From a checkpoint of a small audio embedding model: 3.45M parameters, activation silu.
Rows from block 11 of a small audio embedding model, named by matrix and row number. Each number is 200 + 30 x the weight over its row's rms, rounded and kept within 0 to 999. All counts start at 0.
After each channel's rows are labels from the 100 clips, of 14976, where the channel reaches its highest value: "responds to" is what is common among them; "loudest" is the band of the loudest frequency at the time of the peak. Only what is clearly more common there than usual is listed. The data: songs of 200 made-up bird species, synthesised, often over outdoor noise. In brackets: how many of the 100.
# conv: pointwise conv (model.blocks.11.conv.weight, 320x320x1), inputs 214-319

conv.229,242,192,191,199,153,198,152,222,173,178,167,197,172,176,190,196,140,277,212,237,214,151,183,157,188,167,142,188,211,187,220,208,165,179,209,240,180,221,207,198,213,193,168,166,215,205,175,190,238,231,173,198,110,183,181,241,203,186,202,127,179,190,204,217,206,198,187,193,175,272,181,207,203,200,181,149,185,213,176,227,131,160,226,222,153,178,148,205,229,187,207,167,175,162,132,209,221,188,187,221,198,155,171,189,242,153
responds to: harsh note (82); first syllable: harsh note (79); dip (64)
loudest: 500 to 1000 Hz (55)

conv.164,134,201,213,227,185,158,225,170,198,183,151,209,176,184,194,162,255,192,181,189,175,190,169,259,190,175,214,189,180,175,201,191,214,179,226,181,174,177,191,201,189,188,174,231,200,146,178,162,144,135,172,162,186,189,201,180,180,154,167,189,133,180,284,181,171,174,168,188,129,191,175,261,176,246,204,212,174,169,202,251,173,181,157,156,224,209,176,193,261,162,197,145,190,187,195,167,204,204,199,196,199,181,205,242,222,258
responds to: click (99); first syllable: click (98); fast repeats (75)
loudest: 4000 to 8000 Hz (36)

conv.154,150,162,159,217,243,125,183,197,218,247,227,190,191,193,180,187,180,165,221,197,201,184,166,224,164,188,264,192,183,188,218,262,181,178,186,189,210,230,222,205,209,180,234,184,214,269,174,197,214,208,182,218,206,176,192,198,201,244,158,235,186,196,151,175,206,237,174,218,214,244,210,150,180,247,196,169,216,226,285,204,252,193,172,219,139,187,218,181,214,194,180,204,175,183,195,191,184,189,246,159,196,213,244,182,164,128
responds to: downsweep (99); first syllable: downsweep (99); arch (63)
loudest: 500 to 1000 Hz (64)

conv.80,185,207,237,240,261,234,187,138,234,191,180,172,203,175,207,191,182,241,190,208,194,200,197,212,198,214,175,212,187,145,196,173,190,231,166,204,160,219,211,304,213,216,211,165,265,196,168,186,258,264,163,248,184,177,163,208,224,233,228,231,248,187,193,210,255,234,169,210,251,210,169,213,161,208,166,184,202,206,182,210,204,203,216,156,186,171,179,208,253,161,211,274,180,181,161,297,222,193,214,199,257,198,235,186,150,229
responds to: buzz (100); first syllable: buzz (100); pitch: middle (60); click (40)
loudest: 1000 to 2000 Hz (49)

conv.155,202,168,192,212,182,210,203,190,233,186,211,163,192,154,169,201,231,219,245,185,216,170,203,202,179,162,166,210,184,244,212,143,200,204,209,153,206,183,211,175,237,143,227,203,166,235,186,224,189,170,217,197,184,224,206,244,220,175,197,219,192,223,200,187,218,205,188,175,195,185,151,263,177,176,231,237,237,194,208,190,219,201,176,162,156,182,177,180,238,181,185,230,270,219,165,220,161,182,230,138,193,210,192,269,187,201
responds to: upsweep (88); first syllable: upsweep (88); low song (85)
loudest: 500 to 1000 Hz (83)

conv.195,173,160,205,139,186,217,197,226,237,236,188,241,160,246,196,178,224,266,256,153,179,201,247,174,205,173,193,214,125,191,165,221,224,287,199,193,223,200,183,163,204,188,200,227,203,219,236,207,259,276,218,208,208,199,190,193,189,241,159,205,217,186,175,222,181,198,149,244,266,193,225,229,175,179,167,195,205,225,207,220,170,160,187,144,206,198,238,192,182,226,164,145,196,199,134,165,163,162,176,236,145,185,207,212,187,216
responds to: downsweep (60); first syllable: downsweep (60); arch (49); dip (37)
loudest: 500 to 1000 Hz (60)

conv.32,204,159,188,163,196,189,182,179,179,217,213,194,199,162,187,144,164,195,139,147,217,209,216,185,205,179,152,204,201,223,168,192,165,189,160,165,222,259,261,194,226,219,221,242,182,224,193,247,250,289,211,207,190,248,195,184,183,168,215,178,188,241,149,175,149,187,188,213,242,236,197,213,186,200,165,195,223,217,217,224,195,282,186,212,158,182,172,215,192,174,167,177,196,172,158,202,203,208,220,162,231,187,190,185,214,203
responds to: upsweep (100); first syllable: upsweep (99); pitch: middle (73)
loudest: 2000 to 4000 Hz (45)

conv.196,208,256,162,247,254,155,208,175,170,256,130,214,246,202,202,145,167,150,145,216,198,166,190,271,175,191,186,188,289,212,177,186,121,208,167,213,183,167,207,216,197,231,177,212,195,207,173,172,223,203,216,250,207,177,197,243,219,187,202,186,208,176,131,224,192,226,219,201,185,165,216,170,180,172,208,226,210,150,212,169,231,199,214,198,227,208,213,191,153,162,250,165,254,169,206,197,207,220,162,175,190,204,150,267,154,141
responds to: pitch: middle (92); downsweep (62); first syllable: downsweep (60); dip (56)
loudest: 2000 to 4000 Hz (58)

conv.117,245,241,217,153,223,167,203,191,193,256,161,180,221,251,223,202,212,150,239,216,150,143,183,166,193,167,223,164,198,200,224,258,152,197,177,184,180,198,188,190,142,164,201,175,203,212,269,184,233,181,157,180,207,176,179,179,197,212,171,155,176,210,234,194,212,157,171,167,232,196,212,162,219,208,168,205,192,220,211,127,191,191,140,220,155,163,205,192,234,173,235,204,184,219,226,209,192,191,181,178,200,223,244,199,217,176
responds to: downsweep (72); low song (72); first syllable: downsweep (72); arch (56)
loudest: 500 to 1000 Hz (72)

conv.191,226,220,159,205,173,200,194,184,172,217,180,211,210,206,199,167,207,169,222,187,181,202,203,188,156,206,191,208,208,191,198,173,183,187,212,193,205,225,195,281,230,165,219,166,212,187,153,254,188,246,226,231,185,221,259,221,278,149,195,199,177,223,200,156,260,188,185,173,163,200,171,216,154,211,199,188,236,166,167,209,158,227,195,197,184,205,221,170,284,191,181,191,193,213,249,204,262,194,221,157,198,157,217,215,222,189
responds to: upsweep (79); pitch: middle (77); dip (70); first syllable: dip (70)
loudest: 2000 to 4000 Hz (72)

conv.20,237,201,153,244,210,131,225,232,185,191,217,223,290,206,187,176,191,206,182,231,186,199,158,224,161,178,246,179,174,190,216,207,179,176,200,231,155,174,178,205,171,179,139,207,194,153,222,221,220,197,185,183,224,196,155,239,218,238,198,217,205,150,205,150,182,191,167,185,228,202,171,99,238,183,193,170,169,175,188,184,203,207,185,223,161,236,167,203,197,192,225,192,189,199,195,156,182,201,172,222,202,233,214,172,158,170
responds to: steady whistle (99); first syllable: steady whistle (90); high song (57)
loudest: 2000 to 4000 Hz (54)

conv.170,184,248,225,162,204,132,233,168,164,180,157,218,154,216,235,193,223,190,190,185,186,201,224,200,150,145,199,189,139,185,189,212,236,161,140,219,157,189,208,234,153,126,168,173,184,185,173,159,197,203,224,185,145,198,179,196,251,211,183,179,227,174,228,179,179,162,145,153,188,203,174,181,152,206,201,193,199,162,210,171,198,181,218,177,160,187,157,186,201,158,171,168,196,176,173,188,176,191,186,152,213,149,184,158,202,192
responds to: low song (88); warble (86); first syllable: warble (73); fast repeats (52)
loudest: 500 to 1000 Hz (71)

conv.89,166,163,188,207,186,274,195,222,192,216,208,209,179,161,195,188,217,258,183,202,215,213,191,209,248,170,164,178,196,168,193,238,193,149,175,197,191,184,216,158,160,163,248,254,187,237,221,264,142,206,216,172,167,275,193,194,249,203,119,203,160,232,222,224,158,210,170,159,145,211,192,199,165,221,223,177,247,218,236,263,202,198,213,157,213,206,197,206,229,226,160,171,148,240,204,230,195,196,252,211,201,202,176,190,191,196
responds to: upsweep (63); fast repeats (54); first syllable: upsweep (53); warble (40)
loudest: 500 to 1000 Hz (49)

conv.243,191,202,190,259,173,215,199,173,203,242,133,187,317,201,193,162,202,220,177,204,161,183,168,210,213,165,168,211,191,195,202,156,187,195,180,254,198,138,197,161,183,178,140,191,156,221,201,194,205,218,190,189,233,221,169,235,195,247,232,231,208,171,134,202,217,187,205,135,189,178,191,188,186,192,181,133,200,202,140,178,192,166,186,255,213,215,191,176,183,202,227,270,248,183,202,214,158,194,174,167,195,188,187,186,160,167
responds to: steady whistle (100); first syllable: steady whistle (88); low song (70)
loudest: 500 to 1000 Hz (42)

conv.221,196,194,166,163,150,223,185,202,248,186,202,262,183,168,123,191,229,278,205,201,241,215,258,215,167,212,152,188,181,240,180,189,162,209,197,181,219,238,148,206,239,184,210,223,167,189,243,243,257,254,182,234,180,183,221,205,218,161,259,187,238,203,180,228,166,234,239,214,195,221,193,194,183,175,152,199,217,221,206,258,271,231,180,172,226,139,194,222,163,188,180,227,247,187,159,192,196,236,212,191,206,189,166,187,196,202
responds to: downsweep (87); upsweep (49); first syllable: upsweep (47); first syllable: downsweep (42)
loudest: 2000 to 4000 Hz (49); 500 to 1000 Hz (47)

conv.16,192,167,188,205,218,187,143,160,222,185,226,180,209,232,197,208,205,172,193,144,188,190,247,175,213,241,206,214,213,179,188,184,152,227,153,208,188,240,150,154,215,268,177,259,213,184,228,195,215,210,167,191,174,153,147,146,187,174,164,190,136,188,142,195,176,226,246,223,230,179,217,175,203,198,196,200,215,229,170,201,239,239,163,219,257,172,215,201,194,153,160,190,198,183,202,162,225,235,162,266,156,220,205,186,155,182
responds to: pitch: low (94); harsh note (70); first syllable: harsh note (67)
loudest: 500 to 1000 Hz (71)

conv.246,212,161,179,198,219,148,163,236,239,246,206,198,157,186,185,192,178,187,225,174,228,221,243,185,222,178,206,245,162,216,219,164,227,262,217,165,187,265,208,181,225,172,203,176,198,180,188,217,219,241,232,214,168,242,215,231,208,244,128,193,225,260,217,173,191,196,168,241,227,198,138,248,193,166,206,191,265,175,194,179,193,204,150,170,206,192,206,222,239,164,154,179,206,166,217,236,236,195,199,157,231,164,177,275,209,243
responds to: upsweep (100); first syllable: upsweep (100); pitch: middle (88); downsweep (59)
loudest: 2000 to 4000 Hz (72)

conv.114,205,189,225,178,194,164,210,195,208,197,193,206,256,214,228,191,228,226,158,252,205,183,231,237,190,227,280,214,174,186,190,218,263,200,215,204,207,232,173,163,205,153,234,224,195,199,200,183,193,164,217,144,211,121,224,186,224,190,148,186,212,155,218,156,203,164,231,229,173,208,187,170,209,231,279,226,153,166,225,188,239,234,156,253,208,229,195,226,128,232,186,222,166,223,199,206,200,281,193,248,167,189,229,182,200,177
responds to: pitch: middle (70); dip (59); upsweep (56); first syllable: dip (52)
loudest: 2000 to 4000 Hz (59)

conv.146,225,231,167,194,204,196,211,204,204,169,229,282,204,206,224,173,262,186,159,220,202,225,232,244,192,199,205,225,184,253,193,234,241,237,193,209,181,182,225,210,148,173,226,267,207,281,202,224,258,190,253,211,149,208,204,190,240,199,185,156,200,183,219,170,217,132,168,245,208,201,170,158,198,196,255,227,185,169,203,191,194,186,193,206,193,218,201,166,195,193,194,156,191,195,200,217,142,185,185,168,218,194,173,223,208,190
responds to: dip (69); rich in harmonics (66); harsh note (51); first syllable: dip (41)
loudest: 2000 to 4000 Hz (62)

conv.301,221,133,206,184,215,206,164,178,181,184,197,246,186,217,190,189,179,193,163,213,199,201,220,183,242,209,205,178,253,224,200,170,203,229,173,213,214,176,187,173,185,197,194,141,217,216,224,202,227,248,192,192,196,235,204,160,193,140,242,214,136,230,124,113,206,182,226,181,210,207,182,191,190,188,227,164,223,208,169,194,152,242,148,173,238,198,219,169,210,165,158,201,182,211,190,188,200,245,175,182,194,163,218,228,200,211
responds to: downsweep (77); first syllable: downsweep (67)
loudest: 500 to 1000 Hz (57)

conv.248,224,302,203,165,175,204,248,203,194,186,207,220,183,161,182,168,194,209,226,205,198,206,208,170,184,170,200,233,236,228,197,189,161,179,238,183,188,212,123,205,225,175,221,183,152,190,189,257,242,172,200,206,143,221,200,187,177,172,218,169,248,193,178,142,112,182,190,197,214,232,175,188,186,195,182,216,198,183,169,209,178,168,225,203,156,175,164,177,206,186,166,173,214,172,160,146,206,167,140,166,211,162,192,201,204,186
responds to: harsh note (93); first syllable: harsh note (67)
loudest: 500 to 1000 Hz (90)

conv.45,202,202,228,189,211,143,188,197,214,145,166,193,223,180,174,173,215,215,158,185,225,201,255,218,174,207,225,155,164,154,173,190,218,176,151,172,186,232,168,212,203,182,192,137,212,185,215,176,166,214,200,176,220,182,195,204,179,202,186,181,240,191,175,168,186,178,157,233,243,209,206,184,147,230,207,227,182,219,161,144,205,207,188,229,208,225,149,188,251,189,195,190,146,196,214,157,226,208,206,142,225,224,173,164,219,185
responds to: warble (85); first syllable: warble (85); pitch: middle (74); harsh note (43)
loudest: 1000 to 2000 Hz (62)

conv.64,182,177,136,217,192,216,196,231,150,201,192,161,224,240,216,233,186,167,219,198,208,193,232,225,210,168,188,249,167,230,214,199,237,183,196,265,169,222,206,204,232,225,198,197,173,187,189,243,215,223,243,218,184,212,191,157,255,208,183,187,230,220,188,215,167,179,113,199,220,264,224,210,214,153,155,191,168,231,182,175,194,248,207,216,185,189,255,213,250,193,218,169,210,190,266,176,216,148,233,200,236,209,191,198,246,191
responds to: dip (100); first syllable: dip (80); high song (48); arch (43)
loudest: 2000 to 4000 Hz (56)

conv.53,216,183,202,185,225,218,208,221,149,219,174,177,241,179,174,201,193,201,161,187,199,201,239,183,203,191,207,151,201,148,234,131,176,161,126,170,185,199,197,165,219,144,221,169,232,188,172,269,209,216,190,221,205,215,202,180,156,206,203,201,184,232,180,152,245,164,186,197,230,180,177,167,150,166,167,210,230,189,238,238,187,200,164,185,202,172,198,199,157,156,216,176,182,205,135,180,201,204,191,200,215,169,200,231,187,170
responds to: click (70); first syllable: click (70); arch (59)
loudest: 2000 to 4000 Hz (43)

conv.47,159,173,169,178,173,183,233,188,201,182,173,180,192,196,190,183,256,148,203,174,177,170,198,202,187,193,194,177,177,220,198,229,195,197,197,259,198,211,211,204,146,173,176,176,193,165,124,182,214,194,255,184,187,221,189,194,238,181,177,162,208,191,217,220,165,183,184,213,202,231,203,213,171,215,258,179,198,170,195,157,259,218,238,174,159,188,178,212,158,224,220,179,184,214,169,183,171,166,200,209,179,155,206,182,193,169
responds to: warble (95); first syllable: warble (95); upsweep (78); fast repeats (78)
loudest: 500 to 1000 Hz (87)

conv.95,234,170,177,150,195,198,238,185,220,191,181,261,129,186,244,184,168,274,190,251,187,199,176,225,179,210,179,225,216,256,191,217,217,212,226,241,177,182,254,242,212,194,196,170,189,239,180,179,232,190,208,233,181,228,208,206,160,158,240,196,217,178,204,165,222,147,201,175,185,226,187,197,173,224,206,202,171,196,202,165,150,196,213,226,233,155,147,129,177,187,202,188,214,178,184,226,162,227,185,240,224,136,227,211,252,154
responds to: arch (65); rich in harmonics (63); dip (62); pitch: high (50)
loudest: 2000 to 4000 Hz (44)

conv.122,170,184,168,187,250,238,208,180,223,200,184,186,220,174,195,202,205,238,195,198,184,232,183,217,189,198,221,152,187,173,179,221,188,213,149,161,184,188,216,277,217,202,192,169,293,194,152,187,246,257,189,221,176,182,185,257,249,226,209,178,241,222,228,152,265,198,224,222,216,192,205,161,151,160,187,135,203,192,191,208,210,205,211,192,193,227,187,178,278,219,172,243,206,196,268,259,203,207,229,161,224,189,199,175,195,163
responds to: buzz (100); first syllable: buzz (100); click (35)
loudest: 1000 to 2000 Hz (54)

conv.157,117,169,198,187,171,177,230,209,140,198,171,210,161,147,177,210,190,180,222,183,213,210,258,195,221,212,184,227,188,201,210,169,242,206,239,237,154,206,163,187,235,159,203,179,172,103,214,180,174,219,197,206,193,255,203,208,211,211,191,221,208,206,232,185,194,137,201,179,208,231,191,209,222,179,216,163,206,253,219,156,155,217,211,144,199,209,191,186,214,160,201,151,267,209,169,164,195,236,212,238,221,193,220,242,254,226
responds to: pitch: middle (85); upsweep (82); dip (67); first syllable: dip (62)
loudest: 2000 to 4000 Hz (72)

conv.258,263,224,191,179,205,216,201,194,176,179,220,201,171,192,153,176,196,218,244,228,216,172,166,179,152,207,194,261,212,200,196,216,197,222,211,198,223,144,204,250,218,191,188,153,235,199,254,255,145,209,226,184,197,236,220,195,232,167,224,205,187,224,173,178,181,172,241,179,170,190,207,220,169,188,209,250,242,198,174,172,161,179,208,190,167,165,190,159,155,175,192,187,201,210,194,221,224,187,198,139,143,206,190,160,203,159
responds to: arch (99); first syllable: arch (99); low song (74); fast repeats (63)
loudest: 1000 to 2000 Hz (52)

conv.124,210,175,201,223,186,206,222,141,223,221,197,184,232,190,176,199,218,178,232,236,186,202,209,241,192,210,184,208,146,219,221,246,228,216,218,245,196,213,175,200,207,161,179,234,188,241,210,197,208,177,217,198,252,166,225,155,192,203,201,238,178,192,184,161,166,189,250,180,186,162,258,178,242,176,178,196,184,205,227,165,174,189,208,163,258,154,208,215,259,160,162,166,248,183,138,141,194,201,202,230,215,214,265,227,252,216
responds to: dip (99); first syllable: dip (91); pitch: middle (69)
loudest: 1000 to 2000 Hz (56)

conv.2,259,203,216,202,195,185,162,245,163,163,237,223,188,207,216,194,201,168,182,195,188,239,209,206,202,189,208,237,178,154,206,219,176,185,174,165,198,188,249,232,182,182,206,193,200,211,203,232,210,246,208,202,153,259,163,190,238,204,174,190,219,221,205,189,177,179,172,206,245,173,184,175,237,188,174,173,288,211,221,168,154,237,188,144,176,221,251,190,178,205,217,156,125,176,174,216,243,177,161,222,180,195,186,131,174,177
responds to: pitch: middle (71); upsweep (59); click (56); first syllable: click (56)
loudest: 2000 to 4000 Hz (72)

conv.91,223,217,225,251,211,222,221,212,190,288,133,192,305,224,218,173,209,235,200,226,209,212,187,235,179,162,224,200,217,188,239,190,176,174,231,250,194,240,194,175,220,160,211,185,225,230,235,211,238,150,193,254,207,203,242,233,179,235,158,216,188,215,230,206,231,189,156,256,194,194,206,155,182,239,164,187,167,224,196,233,232,189,179,168,206,246,206,209,211,211,229,133,260,205,241,204,190,180,175,190,232,232,173,239,236,240
responds to: arch (89); first syllable: arch (89); rich in harmonics (79); fast repeats (53)
loudest: 2000 to 4000 Hz (46)

conv.52,162,200,147,158,207,216,182,173,244,212,215,145,145,184,203,188,222,216,213,184,178,193,175,175,169,207,237,232,180,249,201,240,140,213,221,164,271,176,158,193,165,204,203,197,242,216,186,192,239,199,198,223,216,189,215,203,224,199,199,208,177,195,232,197,209,215,184,202,226,275,216,235,180,204,166,227,183,154,216,194,236,168,202,155,169,214,159,174,200,147,194,234,193,222,183,209,120,176,164,178,196,147,198,220,266,198
responds to: downsweep (73); first syllable: downsweep (71); arch (42)
loudest: 500 to 1000 Hz (61)

conv.72,189,169,178,211,188,208,202,163,211,158,166,206,189,195,201,188,208,215,200,184,186,219,155,188,198,197,185,161,190,173,212,196,140,179,217,205,172,141,199,169,198,180,173,159,202,174,203,170,204,181,175,169,148,199,178,202,171,172,221,173,199,172,201,175,154,172,209,201,167,177,185,283,144,181,167,135,196,187,135,172,191,152,183,243,182,200,175,180,252,167,171,208,195,178,249,203,171,193,201,202,180,193,189,216,184,170
responds to: dip (87); pitch: high (52); arch (48); first syllable: arch (43)
loudest: 2000 to 4000 Hz (57)

conv.26,181,164,253,197,216,232,192,182,259,183,144,215,191,191,188,207,191,213,224,188,202,219,214,213,217,227,207,187,203,194,194,179,199,243,169,214,151,158,164,245,167,202,216,210,186,176,177,231,260,227,223,235,206,243,212,157,225,276,227,221,207,199,170,208,176,199,197,281,273,316,192,182,211,192,185,175,207,213,163,263,200,190,260,188,167,209,160,204,228,170,203,269,191,192,176,236,202,222,212,175,190,206,187,211,251,143
responds to: harsh note (67); upsweep (54); first syllable: upsweep (54)
loudest: 500 to 1000 Hz (59)

conv.240,221,163,225,166,173,238,176,193,167,201,184,187,156,229,207,216,205,266,168,216,234,188,188,215,196,214,140,194,172,232,221,171,195,222,255,176,225,231,261,171,242,211,203,181,198,197,173,195,202,213,122,224,178,210,175,131,176,179,215,181,240,183,203,216,186,203,211,215,184,147,174,267,202,220,169,189,204,176,190,212,198,165,164,156,244,185,198,194,167,208,151,195,214,197,175,177,223,192,154,207,173,155,200,234,154,220
responds to: warble (49); arch (49); first syllable: downsweep (42); first syllable: warble (41)
loudest: 500 to 1000 Hz (59)

conv.200,149,185,186,159,240,143,201,155,234,211,174,189,242,169,163,225,236,179,221,173,216,227,163,208,171,250,184,188,196,206,216,224,201,242,192,188,198,206,123,236,214,219,168,194,198,183,140,162,239,189,214,202,169,173,248,198,291,211,226,134,171,208,222,188,213,225,224,223,209,263,195,190,221,192,215,207,181,199,180,185,185,217,203,236,221,191,159,159,248,190,176,219,244,209,236,210,200,166,223,217,211,235,180,207,233,169
responds to: pitch: middle (64); dip (52); buzz (52); first syllable: buzz (52)
loudest: 2000 to 4000 Hz (43)

conv.187,182,163,143,181,233,168,184,165,254,215,166,157,224,216,181,205,145,139,170,179,260,257,215,176,174,199,187,157,202,254,215,179,185,162,176,161,231,227,235,180,241,193,228,150,203,237,234,208,187,210,194,197,210,211,241,228,179,178,216,237,216,213,176,233,188,275,189,198,193,213,192,162,169,186,192,139,210,205,192,161,220,200,184,193,179,166,172,230,182,235,189,209,195,231,178,229,207,159,191,185,210,207,224,153,224,222
responds to: upsweep (98); first syllable: upsweep (98); pitch: middle (91); downsweep (74)
loudest: 1000 to 2000 Hz (88)

conv.158,167,213,180,185,204,236,183,211,179,161,238,213,191,234,183,230,228,257,231,234,178,234,209,143,172,179,222,198,206,181,192,202,211,164,178,192,192,173,228,145,172,256,166,234,193,200,193,190,170,184,220,188,174,178,183,172,137,138,147,158,193,162,182,168,172,239,165,188,172,212,180,199,175,238,230,152,177,188,185,216,244,198,152,173,148,239,224,178,165,223,209,176,160,169,205,162,166,169,156,158,175,149,152,167,197,192
responds to: harsh note (76); warble (56); first syllable: warble (56)
loudest: 500 to 1000 Hz (60)

conv.280,186,211,235,209,237,205,216,188,194,204,141,176,203,307,189,177,228,198,217,126,200,181,188,218,194,251,195,164,245,204,162,217,160,238,229,219,169,160,147,208,209,201,177,166,225,192,288,252,206,196,194,233,212,168,202,199,161,207,211,219,192,179,205,166,234,203,180,207,209,200,160,183,215,188,136,166,147,204,181,171,222,227,157,151,153,160,183,169,174,204,217,156,194,203,163,184,136,192,168,219,218,190,203,183,176,226
responds to: warble (78); low song (72); first syllable: warble (67); harsh note (40)
loudest: 500 to 1000 Hz (45)

conv.181,168,179,239,211,173,158,194,203,207,183,203,184,197,175,165,248,206,196,182,185,207,259,170,196,187,206,161,271,170,238,229,226,204,158,199,259,240,165,209,155,186,262,218,204,185,237,191,194,164,161,226,168,163,172,222,187,178,154,177,187,191,204,146,210,158,239,188,178,188,285,258,220,192,169,191,183,178,227,212,209,226,175,235,158,181,193,231,237,181,235,190,252,189,195,173,182,220,203,205,178,190,243,193,181,235,195
responds to: pitch: middle (74); upsweep (66); first syllable: upsweep (66); buzz (38)
loudest: 1000 to 2000 Hz (52)

conv.100,168,192,174,198,153,142,201,279,155,188,181,208,211,159,171,147,198,208,192,183,159,141,211,203,132,182,201,224,270,242,212,215,239,174,222,243,193,190,207,215,168,205,234,200,173,216,191,183,194,203,255,219,234,208,210,164,229,277,195,189,201,160,200,235,191,186,185,277,185,194,183,206,217,210,199,167,173,208,229,200,169,190,193,206,239,191,242,185,243,235,246,210,193,211,191,130,175,187,210,181,176,185,193,263,184,281
responds to: arch (99); first syllable: arch (98); rich in harmonics (85); fast repeats (49)
loudest: 2000 to 4000 Hz (47)

conv.55,222,158,229,196,188,207,182,187,207,202,205,251,190,227,234,160,158,222,195,216,217,173,216,212,187,187,180,202,200,195,182,214,229,241,184,200,168,207,230,188,221,182,156,165,174,265,203,194,238,188,225,164,196,237,217,195,202,227,221,195,223,190,231,196,193,213,238,209,177,148,218,188,211,220,160,184,191,221,224,243,154,159,190,189,241,199,179,207,177,202,184,191,213,201,237,214,170,212,160,253,182,177,208,217,204,232
responds to: warble (95); harsh note (60); first syllable: harsh note (50); first syllable: dip (49)
loudest: 500 to 1000 Hz (51)

conv.298,192,222,178,173,224,200,228,172,266,290,236,159,241,191,214,216,204,216,258,212,174,156,208,237,174,197,157,169,217,146,189,216,236,180,169,250,188,216,205,191,194,254,223,212,186,255,159,185,143,198,190,235,217,199,194,214,196,209,185,205,218,237,131,187,177,228,173,169,195,204,237,245,157,234,241,205,211,236,200,233,226,211,221,205,262,180,197,211,177,174,151,191,292,178,209,184,241,193,212,192,184,201,186,219,213,271
responds to: steady whistle (100); first syllable: steady whistle (99); pitch: high (73)
loudest: 2000 to 4000 Hz (76)

conv.315,192,168,224,198,217,215,216,189,180,227,220,165,233,244,200,194,188,165,249,193,214,217,231,215,201,197,287,162,236,192,190,184,192,175,209,179,210,225,187,179,200,212,254,205,230,186,151,174,200,176,224,218,288,152,222,202,191,247,122,255,194,202,171,200,213,229,159,204,232,226,232,166,189,223,255,195,141,165,249,170,158,184,148,230,210,263,222,208,171,155,201,201,208,203,180,143,275,265,195,201,189,287,285,212,233,140
responds to: downsweep (100); first syllable: downsweep (96); pitch: middle (86); dip (43)
loudest: 1000 to 2000 Hz (57)

conv.300,215,216,197,140,192,197,213,171,180,220,311,170,155,260,258,227,168,223,244,193,172,144,224,163,209,236,180,135,194,228,207,183,162,182,200,214,183,173,176,192,173,250,192,221,137,113,242,163,199,195,174,178,186,192,166,189,168,179,149,161,222,219,156,234,186,174,189,197,189,186,199,228,262,204,208,197,161,211,205,244,206,236,220,147,175,170,191,206,163,170,171,183,221,196,201,162,170,197,216,234,187,190,162,162,203,222
responds to: low song (80); arch (76); dip (65); first syllable: dip (57)
loudest: 1000 to 2000 Hz (86)

conv.115,208,218,225,238,173,214,284,187,206,196,234,164,187,175,213,195,113,148,185,204,199,170,181,195,196,212,200,179,188,243,163,194,175,177,201,255,177,203,194,226,229,219,224,154,186,186,201,192,209,187,166,235,143,223,228,211,178,188,230,175,210,164,168,178,187,158,206,194,201,267,193,209,209,207,173,191,189,235,187,234,169,169,256,184,186,224,138,206,166,196,224,170,208,134,198,173,185,147,225,202,221,178,212,167,217,195
responds to: harsh note (97); first syllable: harsh note (95)
loudest: 2000 to 4000 Hz (51)

conv.38,177,207,213,186,147,193,186,231,152,149,132,154,168,192,206,180,167,180,126,200,170,212,206,182,173,177,195,183,184,221,230,198,189,193,220,176,198,177,133,241,186,203,189,179,203,160,165,180,171,180,188,220,196,207,188,220,201,132,159,177,192,186,272,282,188,171,178,153,198,186,175,258,192,211,203,240,218,167,205,195,158,227,203,171,156,160,195,172,221,209,211,222,171,231,129,153,206,222,171,186,179,171,219,244,198,232
responds to: low song (76); first syllable: steady whistle (53); dip (51); first syllable: dip (47)
loudest: 500 to 1000 Hz (56)